{
  "loss": "l1",
  "isotropic": true,
  "kernel_size": 7,
  "shampoo_beta": 0.95,
  "one_sided": false
}
Rows from block 4, named by matrix and row number. Rows with one number belong to one neuron. Each number is 128 + 32 x the weight over its row's rms, rounded and kept within 0 to 255. All counts start at 0. Numbers have three digits each. After the name is the row's rms in percent of the matrix's.
# fc1: MLP up (model.blocks.4.mlp.fc1.weight, 1152x384), inputs 128-191
# fc2: MLP down (model.blocks.4.mlp.fc2.weight, 384x1152, transposed), outputs 128-191
fc1.60 094:133104087108030078125079109175126178179128134159123077104135142177133158134158113092144130161140098107108129140187104083108155180098106069156074130102115152100137183117073101102101111165111113
fc2.60 099:186190128086103161116125098071155120166129111107153100041157144123120111138135086172146107127117122121212131161139055154075142025204146191107149165164163158073080099099124070070172188111160093
fc1.61 102:095094132088162095112175119124164096100099178151150123118188130147113056122126174134138095124082105204126127123163136161089087138146153132117167108078140114116124087154116137116180127023145160
fc2.61 094:070143158146120138084160107114100113117081110144106103123113152154070068156095120181167084104121144121114136101110107145134121066102184112137114117171178177147108124072135171126219102138172096
fc1.62 099:115137086125060135099155182118091140097126189125115148129126134131173147178121147121140127154179137152141134135133101135099153132170071125084082086094148158101113106155081138180090104170157156
fc2.62 101:178154059129037107145145113164093131122133135108106175139142056146130147103118105078078116171161096134144146206099052154145120080144187139141096138144131178107139158160227145110151140090101190
fc1.63 101:121133129174111133125086100091122124214068165124131094161150138098095111094168114112148071127064140184122103123146114158102149161132063178198109136164085178141154104138099126122138184107131116
fc2.63 101:150142152095140124128186109116131141134159164115156129160089175109118104081093179104175172175143131106110118111170208062201142104122130083134114131138110117110113168128133080142074136163095105
fc1.64 103:152068121097115082127091175160138166122174152155132096115171153114146100150154131081110095087101145179148135120153118071072132103150104096143128154139121110121104166097106181112119136144066108
fc2.64 107:144122148102152109144142155121140220150156181121126124239169144163137117135086152119103131130110142124113123127108127125223136149106053121069151176116128182139144102174133061134107104112127128
fc1.65 103:124105100074147140159091113176158162131096143124148118109095133076146100110142069162095084127176129077120123149153147111125134140160185157172105141114130100103144041151145142113140136149160162
fc2.65 091:149092094078120140102163129096105125094105125132143149158059151146173158129137131140125077099115102119088106101105147107156132030137094175113131103129111141124166166067139133123203057137125150
fc1.66 100:136160192092118144146132151117136096168129137087181085154119143105135140078164140099112086108153154150084129104147149111073162136108125151130148135115056112123127118118122130121086153111143109
fc2.66 106:113100162126136107145136099139159075100131156123124152131172141188140091074103185105045165105103169132123108125109179116220090132113139089098164144094154083140128173175106160121095179105076105
fc1.67 102:096134171171140207106080105137157120101126158053128148084172173132140155136129154151126117126104212101137123129087154109093115104139107126157139169115143090107132175140128141145134106138151171
fc2.67 098:143130159122114138118192097129137095162117130116152125176155104131126188112199114084163140137120180146144136106089132112126206122167165124133107140073077166167143134139108209170107142151093105
fc1.68 097:107092130133168127076081138155115129190130117148109156128115096153115136131233143070097125195143187114098105143131120181180125122122142112112151147145100123165200063134098101173082065139100095
fc2.68 097:144134108117209120140117091136166190143100143118114136199157137105158180118097130112070104236140137072097114181148080170104089171128067123091105115148165166143165134145157112133060175203113072
fc1.69 106:113075162139150123127113088136132116115140103142104186116112107147105066082157127055149089133133158090167143158119183130165132138111097094147117135110131156122121140113208175139129134155147121
fc2.69 103:135135130131111088154098105122095074128166106141168114102098142118117035156088125116108085098127131122141112113168084141076135057119175082135163118107100118152094126080139114134185218106147102
fc1.70 094:151115116124125139146123118096152139132206178160108070128121076184135141175098094166087084151140143165154146103104098110191095126154101185123182127166210096084138142152142196153111147121084062
fc2.70 100:164129160102135140141123120124177160138136113114099135146182121048148111137080175102154101124112170126147115108141211100123119063117181121155146113085180121113154090109159124139058141110113135
fc1.71 092:173103075141166196114085080115138099034149158177112093137147084139162144120115089066174161132130088135134169196165138164138137049135130159177147112131134083107046105125149126143139110156120131
fc2.71 100:145127140172139092146197131139059051095130105155119126135132116141145174106108090134082127097110116111143140122148146126083148133130074104119179117135140090144076155150138112136127158120137139
fc1.72 093:092163092035148089137073144130095105112178101151156090098131141088128107113147112083070121095185106126136117126136118128141132075118184145121139065152159160137106103114148125143149163069110096
fc2.72 102:118116136161148147107136138110155108175152065137105059083109097156126150087146141144012136055190135148166147199161126196048112061070053104162164132127144114141078142108150152132144177085105152
fc1.73 104:164072154109104162136101146148076086150070167150164160145083095168143102162070088141129136153134134083147189079131116130158134111112188114081098158083132145166108152134139112113107163092161126
fc2.73 113:079123097173162092127095118114071095126149136116117134145128125115160102113109155139130082111157170146092138084176158087110131116106137069147118090110163177144140066086096146126055087204130152
fc1.74 100:105103200087166110125109103138113146167107112107142143137155112105125169082132118219181110145117113084114121157137078143160100137183124128140116104111121085075134115097153133130141094150096188
fc2.74 086:114154142111200206110154088155100133181144127119161184140153178157150160094066110142252126130119154152072121152146159123183149152143143141124115133128102161150099118120111175142051143124119099
fc1.75 103:086130130165178117154116108086118113075140101156155145162125088161063128129174125131111133116095119125166247139124123149103101140111130074107116098137131149133138136138137089125123177144116115
fc2.75 114:161126115082138133127137112090088117130126148099140129107138119136104106073164155126117114094097091102195167125153166109145134127146119092136156122136220185097110166089144105138123117122109130
fc1.76 100:084098150163097071114094107115146097144112117166165124148065107126107127131039154122104192156149161097102112150141119119161103128139112157140110116067106155122201143159189130122125078077139128
fc2.76 110:143161115136137144108110152157139125151132134135094067101142154137145182086177087076110191157101097160138132092135177143134132151165125033050148143130157112149146084098092179116029062094081191
fc1.77 091:066159162176077108130096147108157197099228063139156144175165192146196119108138177178139122156119135140144117168105094067143134142089156106080122087124156093142056175174116144130158120139112128
fc2.77 095:135112139159128130111123169087123158164146094130108145086084085095116156110141120110147122169043161121183156143154152145126180146108025101120120138124127135083113146155133081071159124119130137
fc1.78 097:131153122073114127116172198100117092127180159115037104106141122123101125144177119171152068141181119122131124126122085102152114092121069147094125141150102142100094147128120091120147157141158115
fc2.78 101:118159173072077129167138089112144123139137139153177146168143152065088122158146123117118149102091106158093152190179170156054096109144240177170167144125164142113064098113144154107096203139131112
fc1.79 103:103110205112119102111150159069161106153128168138122181135122098090104176133131095233104146137136112121123134047110209158097142145181166126111108179141153125106151111139093126125205110108096160
fc2.79 099:159090155139149124148179083145101125165141133129140147108174159157138169100146086227182107116104160098098126128135127147178162108134168105126089096142161177172110102104126145138052102152098135
fc1.80 087:144131123148160102140149104117158121109151123133136137165146118144174131208138124098088098141134119155134159095161110112153113118125076106183144162126137163204109145146138136122099125130110108
fc2.80 097:117091108208182132092104159139112134157132132172123116102133112134081048149149171060133122099082162173105149117142147067089147114146123119148123103174121101172100169087163141101171114141108126
fc1.81 101:159111153131145087166088176182103168173124133128116096092195151121116157079070121098170194088130179129084154069087120125114112138112094145110134117092062114110156189066100133146101138088071156
fc2.81 075:173119142160137154134135138068169159123144104152148165134147124135103071161175067095129136131110169141061132115088140123079130149145119079149090140120119109155189197108067110138121137169091197
fc1.82 095:177138121108122096143092106107148124164134134140203092152136133157179190086168124108096158164125121148149160206082139203097109072155176149178128125162207038136096140171124161160126126168113087
fc2.82 100:138134071096128120099087125097135140110136100129074126177092101121170205157206125081105116122221125140123089103130132078196122154146022104054114140137148068124188154143178090107170102119092139
fc1.83 107:083114098111128069086172115125163202160152129100137090144069176079110193135133167104120081107136072145159131181094110138112168085148163097133108140118102166165105109085148149113128093111125173
fc2.83 108:122106127182136080164117138157121124126112118123119089135130110099138097152108173067116150155121109092126130053129164105110109077093137172115130122088080105148130154109169126106144118076124101
fc1.84 103:118127118099138129133026132101116141110175144087100127094172171091169099155137106118129153203129150098110128112116156132145130134147138097155139107108174115165156120150113143111122103131159170
fc2.84 093:239124131112116126120152121125152137116124158103115082162125170195137147167138061086119123155095066175181150057154148116135165152092149155172062143106068101182145143156144166129120102134098147
fc1.85 102:113114139104125182145146069080181093126206127196158147113109089141000138113136132093092078135146119093130094161140150181120083137139159063155101115077130180130148122127121119140138151141081116
fc2.85 107:255165151163097144153151143093129114146096123128080041157180158120170080118188083136162186093156109149163135098103078136108138151186178070113153151129163082112150130136069121138110097164093109
fc1.86 092:114077138124181069150091101151160139140127180091115104166164165120174169118111164134152167188157102124108056104083151169126090133104117154068144112156134110149116169121149120159143175148110120
fc2.86 091:119076106165094125075132096176136181130121102133112131117141087188140115152162147098167247149156133153108132115149148144172093098126143172139098104097171113102061075144131135156125085167102132
fc1.87 100:122130100174146162106183097146109123174143115129107141078146124124117191135157185191100153135106177108120129166119094128094097157118102125137153149136088165143121134197160099127069140146165151
fc2.87 101:091125088116139073132132154158145122117086147111138091121143115050106068107187158193129089127141154149136103106184089146109108060093084157131071112111163125145097151095113156168040168096145093
fc1.88 105:140123153103197109163097136115126108132032109121135115105139133124140121059131120130170133119168148117093130136090119109161096105119108159076135149119102108148183180124084135169088104092132121
fc2.88 097:069084118162191101126117123131137039140106090115129108074168063154162133091150131105134118060100179119131142110116187081152132123113172137130137118192083158123156076134108144136134090078113121
fc1.89 097:177126146094066149109135107112086118136088130106175090106169088103129134132159133086092127183141147115122114153196132133155156175121181145095078120106178143144102123149099142062155134205128139
fc2.89 097:126140050161113131174175090089153133105116081120141070130107132090137133141039143117076120151161120131167104150119071133116101104118113126086105131119126141090158170125071138161077104140116143
fc1.90 092:152120095160124114115111131094157131158070138139095124122157172159171134148070070185143150144078074148118131136116100059160135128155109145125146115080100161143063146148134171145091138155118099
fc2.90 102:157150109086131141104146107111142182211143150126125130239108076103150099152116176097139128124134095140157103096090097160122180111088076112051122128131151102112114187107181096140120101120111118
fc1.91 104:091144159119122082190133141124164116104136139119141043085076135158100119118141131105140143118146150111135160159117169078184147091118131126124145128065101130146161188108142168110147066137129122
fc2.91 115:139120093144107140163207103145125096144072149144119149197142102024187084162098153101149118099107118181132139153132115117134107105095153221156144105141137078140081084106147129075186118124118155
fc1.92 091:075149169166113105141169194153134150111104122108108123106102088095155115084153153032143145102120171120121205109139157126047131158102155128174146144139098183122105164078125107118129097166170103
fc2.92 102:113160115087123113134114091174125104108156119144113132135095108116154153159083094122149163181177124153114136182089157109146101156162100023090136128098148162135105169140143135159114126114143135
fc1.93 105:130123125105121121119125126147176128182110109157139177131153131107160137148106181126121135107147104141034115179115108098164126123149161145133146100132199113109089149126159154088110138140110211
fc2.93 104:133090148155176152142132130117104181143137148131167139101086168165109111139083093222144129146066146082117144056098087118146165134103103150138083136144150190137089102153101138145090074076123102
fc1.94 098:129118110149128112119098043115100143117129116151117136135172112164141128134141061166127152121069128159091085116073131038122156148141094142204142103200114184139082106175098095164124124143122095
fc2.94 105:137129116131116156167140136123122067179129101147139144160155088175114107127111102134124139136053161099148177088097140149121156150156062076132163103127112091131122119067137123112000118108119145
fc1.95 089:130123137122091092146157138122156141186168170131143110122141099130149146154149166185151057143076091116110160170118152083110098149169007129115130141132124092122065105124054091147123095090106101
fc2.95 104:105154162109082143151101090085162075152176108145126141044155114117110112118111072163107086187217117114138145138131130125077109069156219133102131118152144100115042138111201153147113214119102130
fc1.96 106:106042123152131100172086109123147021129186154147105163115146138119113112110129116145113155201112120101143163140140157100122087173137151136068148148123126109069114123136182185158134105151103151
fc2.96 105:133137113136152106111110144107195129115165167108081091067121122103135095128106129095100097095148143146186088092141081113141141059117200120123171114095125125171136129157179117122139164123130108
fc1.97 101:131076123155083133136115126163131142123100112130169165164086168152143074077133170116106142124132177101140069125129111101159139097107123129209121137132157158134202140137091129155097054175090144
fc2.97 106:117076144185111118108106136175132135164107070131125072088171128113135089122124199119174115155054205107113117093101183206151113084128156110148156121135105171144072132058088124106108074114075150
fc1.98 099:110126111159142143155168131077118124138034155117196092110127118123130123132152121151091127173138148067153182106131153122148125145127156125149147128071155070144152133176124135109166180108080137
fc2.98 092:103190088153118151091133124118122170141089131129070160121132139131103117138149066127107071153179018138136139132163094123100139078156090116105123139080185075122116128120152154118107208138135122
fc1.99 106:145127128155164160098126130131164126159148115150136208161122147153118121151097067129121161149149187090078122220102171133103148113176113163135121122120165146100169094203090125140150106150114147
fc2.99 090:070158074080090141131118109112136148087115072128104124229085086147110157125028120169087155093117140123136116142114184161111143097141092130133167144146117118135110178122105119093142141128105102
fc1.100 105:143112122103168139153173171117119151119043150134153109086104120151119105210119169134135102143192165122153104159179124188097151115132115103127115143120115145072189090121163089148074140098084096
fc2.100 107:131159174125147111130112142130160109163150139121151135071170132097191144107173109131208113153139087127122153103172189173099154137169065099057105122118127112142133129098143184160084170121127149
fc1.101 095:134108113155092122131082131153043122090118137111068187092137087109094127153151165074175201120099099100138125121070161129132101145124140159155154128113125143108169187146092126094069122110157102
fc2.101 090:121157117180135095101129148145137103118119116159144124082144160131129123149050096100118143120112182141126128095209115087075122119079146120140189125084151155166172090082066182115154145097116183
fc1.102 095:129129173116163107094160090107099096084161158109143101080163074147122174145138121197065145097113145122140089102125117121119150151124152134123121100130121147168067180112165116132106107159155108
fc2.102 100:135071130083121141126176101122154151115061115124137180117120211174089221131115174133165065162105110153139117151188063145169132093117117185139086124137181143106140138142153099134102172154159068
fc1.103 096:135119101116101130191150149118145128147116147125122134099120111155139090143146143130108112130192122115136125143133127147118151107097132151136042144142129132059118096135088134130138159112155255
fc2.103 106:107132145101102119132127122128154148133108120122113121137143136104123056150101117110118105126135098103119124090084142145145135115104129114141097128041115141148135158079157129131174087129142063
fc1.104 104:153125127131219124121129125141113158128118130116148106130086122145143137046110080084159082047080135125082115153147156039083130105153121115147151135163090171182130131110133119176118137151106129
fc2.104 103:149134134122098148127146112130131106118088155135151114190125144108145204119165111092111136144114069158132126054150137107131149130107023086152108131146144131141091106142153178140162102148144152
fc1.105 109:064094114096113093158170219151060096148142164124140160161138145111048138165115180136137080132149103127091153076148115144107141104202162115066130132082112096142168105113127134082051158127116095
fc2.105 078:246167111107113164117123112146129167125152141135135125106130177128089155180125106177119103121109136095128135134106136085144138104175083119156169165100177050188190154136135128114131069169152165
fc1.106 106:123127160146141070049172116137126129139141128116123113089198107163109119124143141142122139131116157123078117107152110116144134126031141130102124136138149110150144119151130119136173124084146171
fc2.106 113:090137097158136098077115115126087113137132167127099156129104105120113125144148127092139117118108134109119125088166168240118140123104123211148141136147141111120123105105144087107120084129113084
fc1.107 112:073132222146169173148116055122131101123191131177156186089181105068165126143109131145161172132132159066071130168091125102148164135171116164208164086117130057092129130178123131081117118145074165
fc2.107 062:216080168120166090116095175104097119111119150118104108151118174126158112154119135115128122149090124157149131141139168107103190122086129136127110096154119055124172161136123148158107067064179134
fc1.108 103:127117085161100154164120189116105113071084122106127126148131083145140099058120112166139140164086147119065151158142091138123149171188144127139129126168127146152099115153132155099048048041149076
fc2.108 097:087097112111133126113153145123098112144122166116105084125131127153188057106075176115052169146117116133113150127085089117169156074159141062137148117133128148129173118171129055125143222108148133
fc1.109 101:147099134155111146105143142141116124116133148103109121147070117165123157105116031159151116165139145037104122109153179140138142132097128120125060145115143128159109146203109123120136162140083099
fc2.109 102:087079125122117149115154085143124147149047175111064138138128138159101136111068132013105138150157157144130144148141079105083185060115094148120116107182158151101081121129119121156062132070128127
fc1.110 105:171097135121122149101126107117098152125099132103128115155128166110110105121110073154108194119094132102125118121119148091046221086134107123117119107115174161131125154124057121194119091127123130
fc2.110 102:097091126126121115092082107114177161169135137155129135193110110135178157138181100163177166112119148139105160074073113126065093124113124032091161117123165132151137127145113112150114105129101120
fc1.111 104:155171109159167077084128150129140081119148088143155160086099143151140144125162100063075155117086181092177146150151050120094135151150113097140174117149111115130161120145163096098135118124120139
fc2.111 110:174115168124144117138112091142151110137173184130152151173141109147112147117051139158131153132113133143149122061149130174000126148136127075104168145144163166144084043101114075165138073153114134
fc1.112 100:176138126123118146090166138122172159092101083087128136111139101133089170107087111092095089150185129135152149142135175129081135129165131118075118102137118117147118100135118177143170112098126108
fc2.112 098:090091134134133124133122152128153091066114110138119204127158163126104129056187170132110078119153116148160094117127061093099095066143148140148134109135159182157092157117132227098223136146131150
fc1.113 089:147113081143117109155075146144116172113134159172122100188152136176176110201094133158173159107134141119078114156171104112149108176114197126153136127149094089096085177106072126138116125122107155
fc2.113 108:140140114166143158111118097138120126126177062144137159148075121077139134161167069149153122113125120161117116121107197107083164161119118164166117136108146146106072134149175172121075067078137118
fc1.114 113:116120087195171117110162126145125155158122155135123097149173148157116001130146121120191115116116144113207135156138098136175137100157136151134157139118115126133118138129072131129137133092112148
fc2.114 101:121115189148201139148139120077095177127154106141130125111151132127097031127018114175144090121098114151146139116181081082150144042166169102146093127154146139139113101095146141040093126218125102
fc1.115 097:125065124131103076133109108174085093107154074120142151103154115187152128156147162143109124149140155093148131134112143103102074116052092147055118010132127118135120161132126129145151076138113103
fc2.115 082:157113106094116135097191115114110079153165119130111108174109118128123196135156183178109126158087111142144139132186134156135101118114053197143128105149104122045125106135134110138091170131112099
fc1.116 097:117123162075151168125137149121109099118096131145187152112130090115080078160178172064134140110177156103131129135139202120054107115073130133158158148069141194112170160137129129123161120092185120
fc2.116 101:109119147137134119132128149140122122109069106124086113157126165123100021103093147079102141078144169141171116185142037152076135139140131158150136114127117244140135157123119148168092127109180158
fc1.117 099:120160093144138153127140095113157126131181141154128087177119138163073165138135106144152131104060094102085110195090094144140162196147183182175102111129128097137113087148144104108135158135111120
fc2.117 098:150171130160134129153111206126114111169127093128164175000120160192098152155141208124135128108139139168126116145163172124111138112146168090244113101133165051139086132111121158115222164142132098
fc1.118 101:161157243184090160117121153123146099092114116143132089135129120131124095112108182159122106146180109141207114155126117124122155107103048098102098135147134114116160118052147108116077073102152111
fc2.118 099:129161131093155133114132142128143185083128123137079137166156105163121168163079071081102173101128127124167114090106172156187093124164109111195140105157096105110136172146061123117182095182117116
fc1.119 101:106103166154106129133101145124167211128061161143146095139121116084147128144147176066105110131165169149102112118108149132109159110116100093167104122069106070163142119083163170132144156135133135
fc2.119 107:130088135151097126130178126145124149114124140142126165157130148128141105155050118104087084139077138098139129140114148157156117109096095173078120147136103102116050129099119103131198157083135162
fc1.120 098:105150140128153136104119104097154195140100150107160131145162093121131116177176142135142157115140153148108167086099100158159126075122162151145132118161150160221112090145108116106140063100163120
fc2.120 109:151070144137172142070148092162137175157135103138097152167124086136112157103156128104152169189190153117116120132164088152067151096101122099071089134141118176095143169169124155148149221179130117
fc1.121 102:162075068149144125208087111107109076144133126122151129114162084147062046096106176169159114166139189157102085102166192097081154117157117154108124120095097135151084164130108177091082195096167086
fc2.121 099:178158130144150115112123144138095079096149121093109177135107193184139081112058093154152056132132173092108097142123070075126122109142139103127155137142220172138138111143128116100067000132137093
fc1.122 111:134117122115022173169129120120158137130179142134103149167109150139145109112139172101143155161128136252089112130159145131131131130189169145132094096154112096107119168096088137078139141099130140
fc2.122 105:136104149091129142126109138138105213131177142137135137117119134119100075149151147140139163144114120166118119140103130132134140139121110164127132125032150119135127103160130107108167122200117168
fc1.123 099:131190140123110147130149144101079163096124127107127132070102115132121175120171221103099154122120178101132123165079165106166162152102133000120076110149083174158153152126105107169163139111113141
fc2.123 095:110134135113122123141159104146083147132147196123147109113143163103137080150073168121186109141088059102102103114112137098164136099086176155113093118085138128157157104131132082120060160086119095
fc1.124 127:131079102154194091105076109184115146155165126105147124164143113159122108063140150132128122098115114114108174158121141098134111102129130105167107014105141120076109118131116121136135093151149133
fc2.124 103:078176069110110121120137146098135106143142155113136133139078137102150178111129045142099087127144130131126133148144145126094139117147033120209114111157218143149145118112128136145116100207157111
fc1.125 094:209130136061092147158139168127112129118096120101116169001158109097089127093140115124081118109095176111132126137132122112162116141206110121151105128144115157118126106070152154163102136099164177
fc2.125 098:066127112127097120108100087147151119113079107103156149091176112204117180117144139160097150082136165125121120118130148140168133189225140134128127132116192192115121168131126046164124155147149067
fc1.126 090:179165138175075103091105083103094024115126177200113158138095128091143120073124149124147129182124152179102097126106129096117127127097149125107079102132098126145114131105105125163196166067078151
fc2.126 094:118144190142146145124120168135079093128171135177113164109157125121179120090194134106155105071121117089130136194130102166166138109142122070156103116135158136115165178159123126158141139111154114
fc1.127 103:103136123093095136131104190200107168136142115149139177141135096128150147093162106128167146089187155115129210127117164080095058073150123074106150153133144122174170098110076158165078134106066131
fc2.127 103:195105102146147138146134136123148169072159192126108147086194093107168117115120078159000184107117117144130169059114174142116090124108235110166092151143095166140088114120155099147088131115151110
fc1.128 098:180113143133113139091094113085108109109135121123097168184085149137115058082163153160173104137117114112120125183170103129108117118166151098124131113144185109147112098175138152172100129129132102
fc2.128 107:095137127200144106122159148088160086136118142142141130112184097130128106142077077105096142144154115069187146082122166100140120103115205086083096117164087061118148144112094165097147144096117115
fc1.129 096:100156183123146130114110110148094148064088122156060127131128162152000130062140096096115168179107159132081105135107142160154085121124143118151126141137112113074193065148110147104107093139121117
fc2.129 092:028109108139090076123170183145107095129140175120134149072183138113134124147132166089090163112071144143150160083122141144158098138095202174202082129179110125122137065143138130104149167126078122
fc1.130 097:105116146079182122152082124154108132091088102114129165077114152152103109086110079109116094080118121114143137161108142114170169134109054126113121144224161203128108136166164094225119180159131098
fc2.130 112:152127099089138184149155106124132156104123164142124141152152164186099183144097118164125130160102127107126155151099085121131121065089127063131152114099131124138137139176167177109098169189109098
fc1.131 101:163174144122111156191111153085146134144120131139157116168160117134099135165150100103159141130091137119162121089104186131104125165111098143101078098133195091130127163159092173113070058222139128
fc2.131 096:089141160098084140109113139173132143121099154121079098137102130144082136154122108151103079177087096111159107162094049113099139165111122135079068127130080104103157151085149138132158150125113124
fc1.132 098:136119115187083100172072152098174125124172096133099120127163138126114127198106108085131092124110112127122119166149123120136156133197111088093133084092144171146117161100187129103123152135144116
fc2.132 099:114099149157140150135140128106131160130183076138097148119153145121132070135125153081123112085130143118130139085139184115144132143127145091135098106074141170118139161035134117141093166135141112
fc1.133 096:155139059118111090060141105095152167157145095133107087110149131153147195165111123145132108073147164136111109163068121168133162147142171171136151094185110103135049122197102144128147159143118087
fc2.133 106:121116064122082141130176127111123126087121074131120138160106147159138177141109139019074210111083142147109139107131096177180070194199092126175093153125078073083083147195116138150081120125132112
fc1.134 089:154138084153065147095117122158130151149164201156100095123146109159128068109109152176144149182125115152188116142143065087121117141145098081122126175126165076139107164160109148152089145181127113
fc2.134 103:123109132171119159162131140116177142144161060134122108170129116101113124130107093094105150176106107106095135151167201096031087165172165203137148121116168100168133125095128115128045092110117126
fc1.135 102:143138200164162156140131104092089121120109123136114109091166148122111134063187135133151121110122140084116155096145110107131151130091094168107156130107081095109142200046122145105124178116224195
fc2.135 076:116133143136136121121166091098134138148124168126133102073140109122156103155133113034136147155114140154152163126144120135100173126181134124114138126117105102141145123103107118166140144168112059
fc1.136 097:133088117185126132156143102194106147115083155125139141154079141103119138118144145136127124120193125130156094129162112058115126117119195114118155195136166104203109147106146131081136085115132154
fc2.136 100:110089121124130110099115123148154141181140131102132096180150151168162175113162161122151158100149147103119128182117183121138104132181056072170132125112136137110142130142160175207086149131165130
fc1.137 100:165149157111171176060161148153168118109148122149122125117158089171109186113120127074124104126142137117157122116032131155134117147132125115132135141159033105153143161125112136146230148089127196
fc2.137 112:169103091200121169069154141141113135099085140114135155157075166148125157141213109000173104078143074119106129059144090102058123178230144126089126148157177145115120121125145145156205089140109122
fc1.138 097:126112007127081086137135169138133137129145090117219112131083139194120240122149091106152132129113141138089131166055142146160134121138165197157091185156149157118054151194182149186190126189099125
fc2.138 109:051143093124117109121111108147143182045065152158109129116141101158167144132126153054121176142232124134104073119130176112171055108117136105084181111140110140135146060054170152103159103157128148
fc1.139 093:098121129129176122189098104067079133110116129165135130101162063107100189081176141152130099126088144080083097094124169122124133126052147127134197133099072177123114126136067176105116155127117121
fc2.139 100:077111144140114115189140124125108145078062217129183169112179171156152110080066134134124143085104161114160118104203098167151144122081054158117106152154112114151117122167162162118181130151162127
fc1.140 101:034118191136122131169139120113118105149169160130122075191102142083126082123135134152109119146100163057068095063103130142121113112191137144123129155111169181126137137125139123154210098095137111
fc2.140 098:160075123106076145119105109098099133129087076118118172144085132132057054126044144074099122140069156181161168137164120102132114099113119157121126109161101177095077180150140186091147150135119140
fc1.141 103:054142097177151108131118150115138172147144116123090075096167162143143146101139135178172151138103093145065121101103103078145152156079189084121154156116140201093100150211201131101094125217094166
fc2.141 104:128128187225156109130132128136119140120144145127149128133161098170115190105138136067145086123127106109131139047125092160104157122110136143099151123101121156131133105110167107135141126071135083
fc1.142 132:018121218172157159159118100093117120110146128120136165093202106035160177140118135147150139100141162138085093122112133121100134106146109143111145088153139057077163117209051115104067116139109204
fc2.142 062:121116143055134063098113105089122104106100153118103147148111139114192197124171148103130167121139097160175089147098144148148165122130105154142087105161138104153126163156077147094105100073149152
fc1.143 102:118168154142140112101181228119153118121137125128125077085157126128119150168181113148154127119163142139125142119146106138171096246115117101104094178096101189127136141162107151122156141130135098
fc2.143 109:128120161096090102126105129116096087088122156114114131145129137129100164084157113132133179167255123167157113114106094164082170160087142115054151129129156119171164125128132127156196151124165096
fc1.144 095:067142168121159073105163141155134109135123168153153128131146128132156109179168122184097150039088158142109142090087112070132122127149096147093146049147128196059134120172072112107170108073145142
fc2.144 101:123210092139121143187136137127167152102107134111111182169105112168145137116150114195113111138112095121176106117113120091150132120149103102134075178104079124178089145145148144063104138139090182
fc1.145 108:158096116135179102155154128078113123100142113127139154076054135101127135128145142152101173137128125155091123255228125134097130124149107152121106164135172120133124078156177119146221144140136206
fc2.145 109:133152139129174125152124127110091131155155141120128122046167127078084163160150085194145138105104104091179175094110108120160155136114158067157104111203129105122108153130074138117123127107120164
fc1.146 106:115120084140149121187123124123135101100106114121128159130142127088110161095140133118151069091127172116116123143106182149124133121137169110099096127108075114117180109137127162159149170067146070
fc2.146 106:165161145198163149116160125125115120147148131136115113099153139147117106160153082084186101131092126145187152143188185137060131112182180132135107133178167180137125117143116096122122148178118140
fc1.147 103:112104115135129113107096162141154152136166152101128160148162137190123116106103148222147084117158188083105089103211255151093150101155158132134146124112165176120060070096114135115128095090132117
fc2.147 096:101096193126116148096158110082097139130101156148123087095151147121111125114000132164126103128106190129099128100110134134115132050096129155112131152159158189140142062095110121095170104115143112
fc1.148 098:105159187172067109187000147092087112145197141077146109096200141103162124062129132187094197152087168078113129185116141106133100123137110146178123065130168135201154201154140141136133121166120145
fc2.148 096:137130115145119114104132088122158124128138107138133101144134086105139123111127105139135098109133143160218136087181094088106146115173125123105134146157191086192119103163155182119148059128111151
fc1.149 098:103172048112065158126135124133106115112116121125164074147160108158161142169138159078153125152159154136139143111162127130116120139147112114132153078144184126120124140168127132123160141096129147
fc2.149 099:103163116155139103167134098083115121133112112100173112111088136134101068120056132100109129160135166134152106149130111107146119112145135096076131146125082168115106143074156144103096129156127134
fc1.150 092:124114140117128118108093108141121119136140114097109106130139057088203136177138092134089093184134123091075093111150101121141119122149089121140138140150116165158090068113106154130104121124178135
fc2.150 091:165128122086135146111166157078115103079086165140084136122116122135080170142163192130119101086138135072116112086184143121127096139125146191112080137156144123094127193135138172094095152102123066
fc1.151 097:150113169117151122160114142114178091122101174144108128051165107096108095105164125122118118159110132113172110222122117129156138138101064139083129129156117119145110172170070123111166170068122149
fc2.151 105:094087185155173116115161102120175123141096134121148114097105134122108120111143160159158101140144164147105146057129055132118130059090116182152101107106158169134056115121208133119110107124169088
fc1.152 098:069151117145133066133168135152140122144192086162123119160149070131157132111122136080091090106131134095192128124144149161118151146158151149112106049106126127090172148158112130125110119177153177
fc2.152 086:084099125112097183104175166135130097120098094083106112092106092164126117162145115197066155153127115109106111137162096126118125146118123138188125126135145140062119145151125106154182131162109035
fc1.153 104:080159170157130082083131162112124092204126125084119116166174118097115117060144170091110134093083119129113155166108136154120167159115125149126156146142115102055061169127117150103167125113076157
fc2.153 092:157133159164148162117087168110092115201125153135145133059126102186097161176104064052147101152093086126141194095126156158140167190176134067207197127088085052135109119119076114148155155123091142
fc1.154 091:091168107100148152104183129117102128214153108128132115117082129121132091138137083162162106173068124161074122118147103145107075120186094169120166093169158093091174087111096047132092135103088086
fc2.154 101:134168095130161138172114122091080092145151129146142117182178188158129125077171185145140103139066112105101122068103123128178141092167162123139050093106125148149159142119117128166119135131107135
fc1.155 103:168130173119132161218168136140109143157120126159143138128184122126098112132148122209083157108111139135126134126089080082147112125119115109123117147115153114135133177151091144134144131069175142
fc2.155 103:085132169110115126124087131106166126120088155146094135135142163155124136113037046097104108115133117139139127101094037110095087129134152134097101151141099145120116170125149190153112124153118133
fc1.156 100:098166080194166156128078075150173073123143136051084062146195111136112116164121165169120173172094097122083144118117081104147086149139132115152101150000204151142149148175127145143128152151100129
fc2.156 099:152133124093137130091134114115116151094126095143110133193108118177086176098132070124112165128111149179109155111094133168090113134191045131135120132139146119104132074149157114202114123070160134
fc1.157 097:096083114084122133157140131094160160115132103171170104126114161194126127133112155124153128122132179138121091118150161127135155085128084136144110079133133086083169108143133087173066122134130113
fc2.157 105:117152132120148134132118098134147106109149086107117166140172123096127121125138081140128131099113123101140099194139172119122087161186188124078112152078130132119163093173160117112100146123108127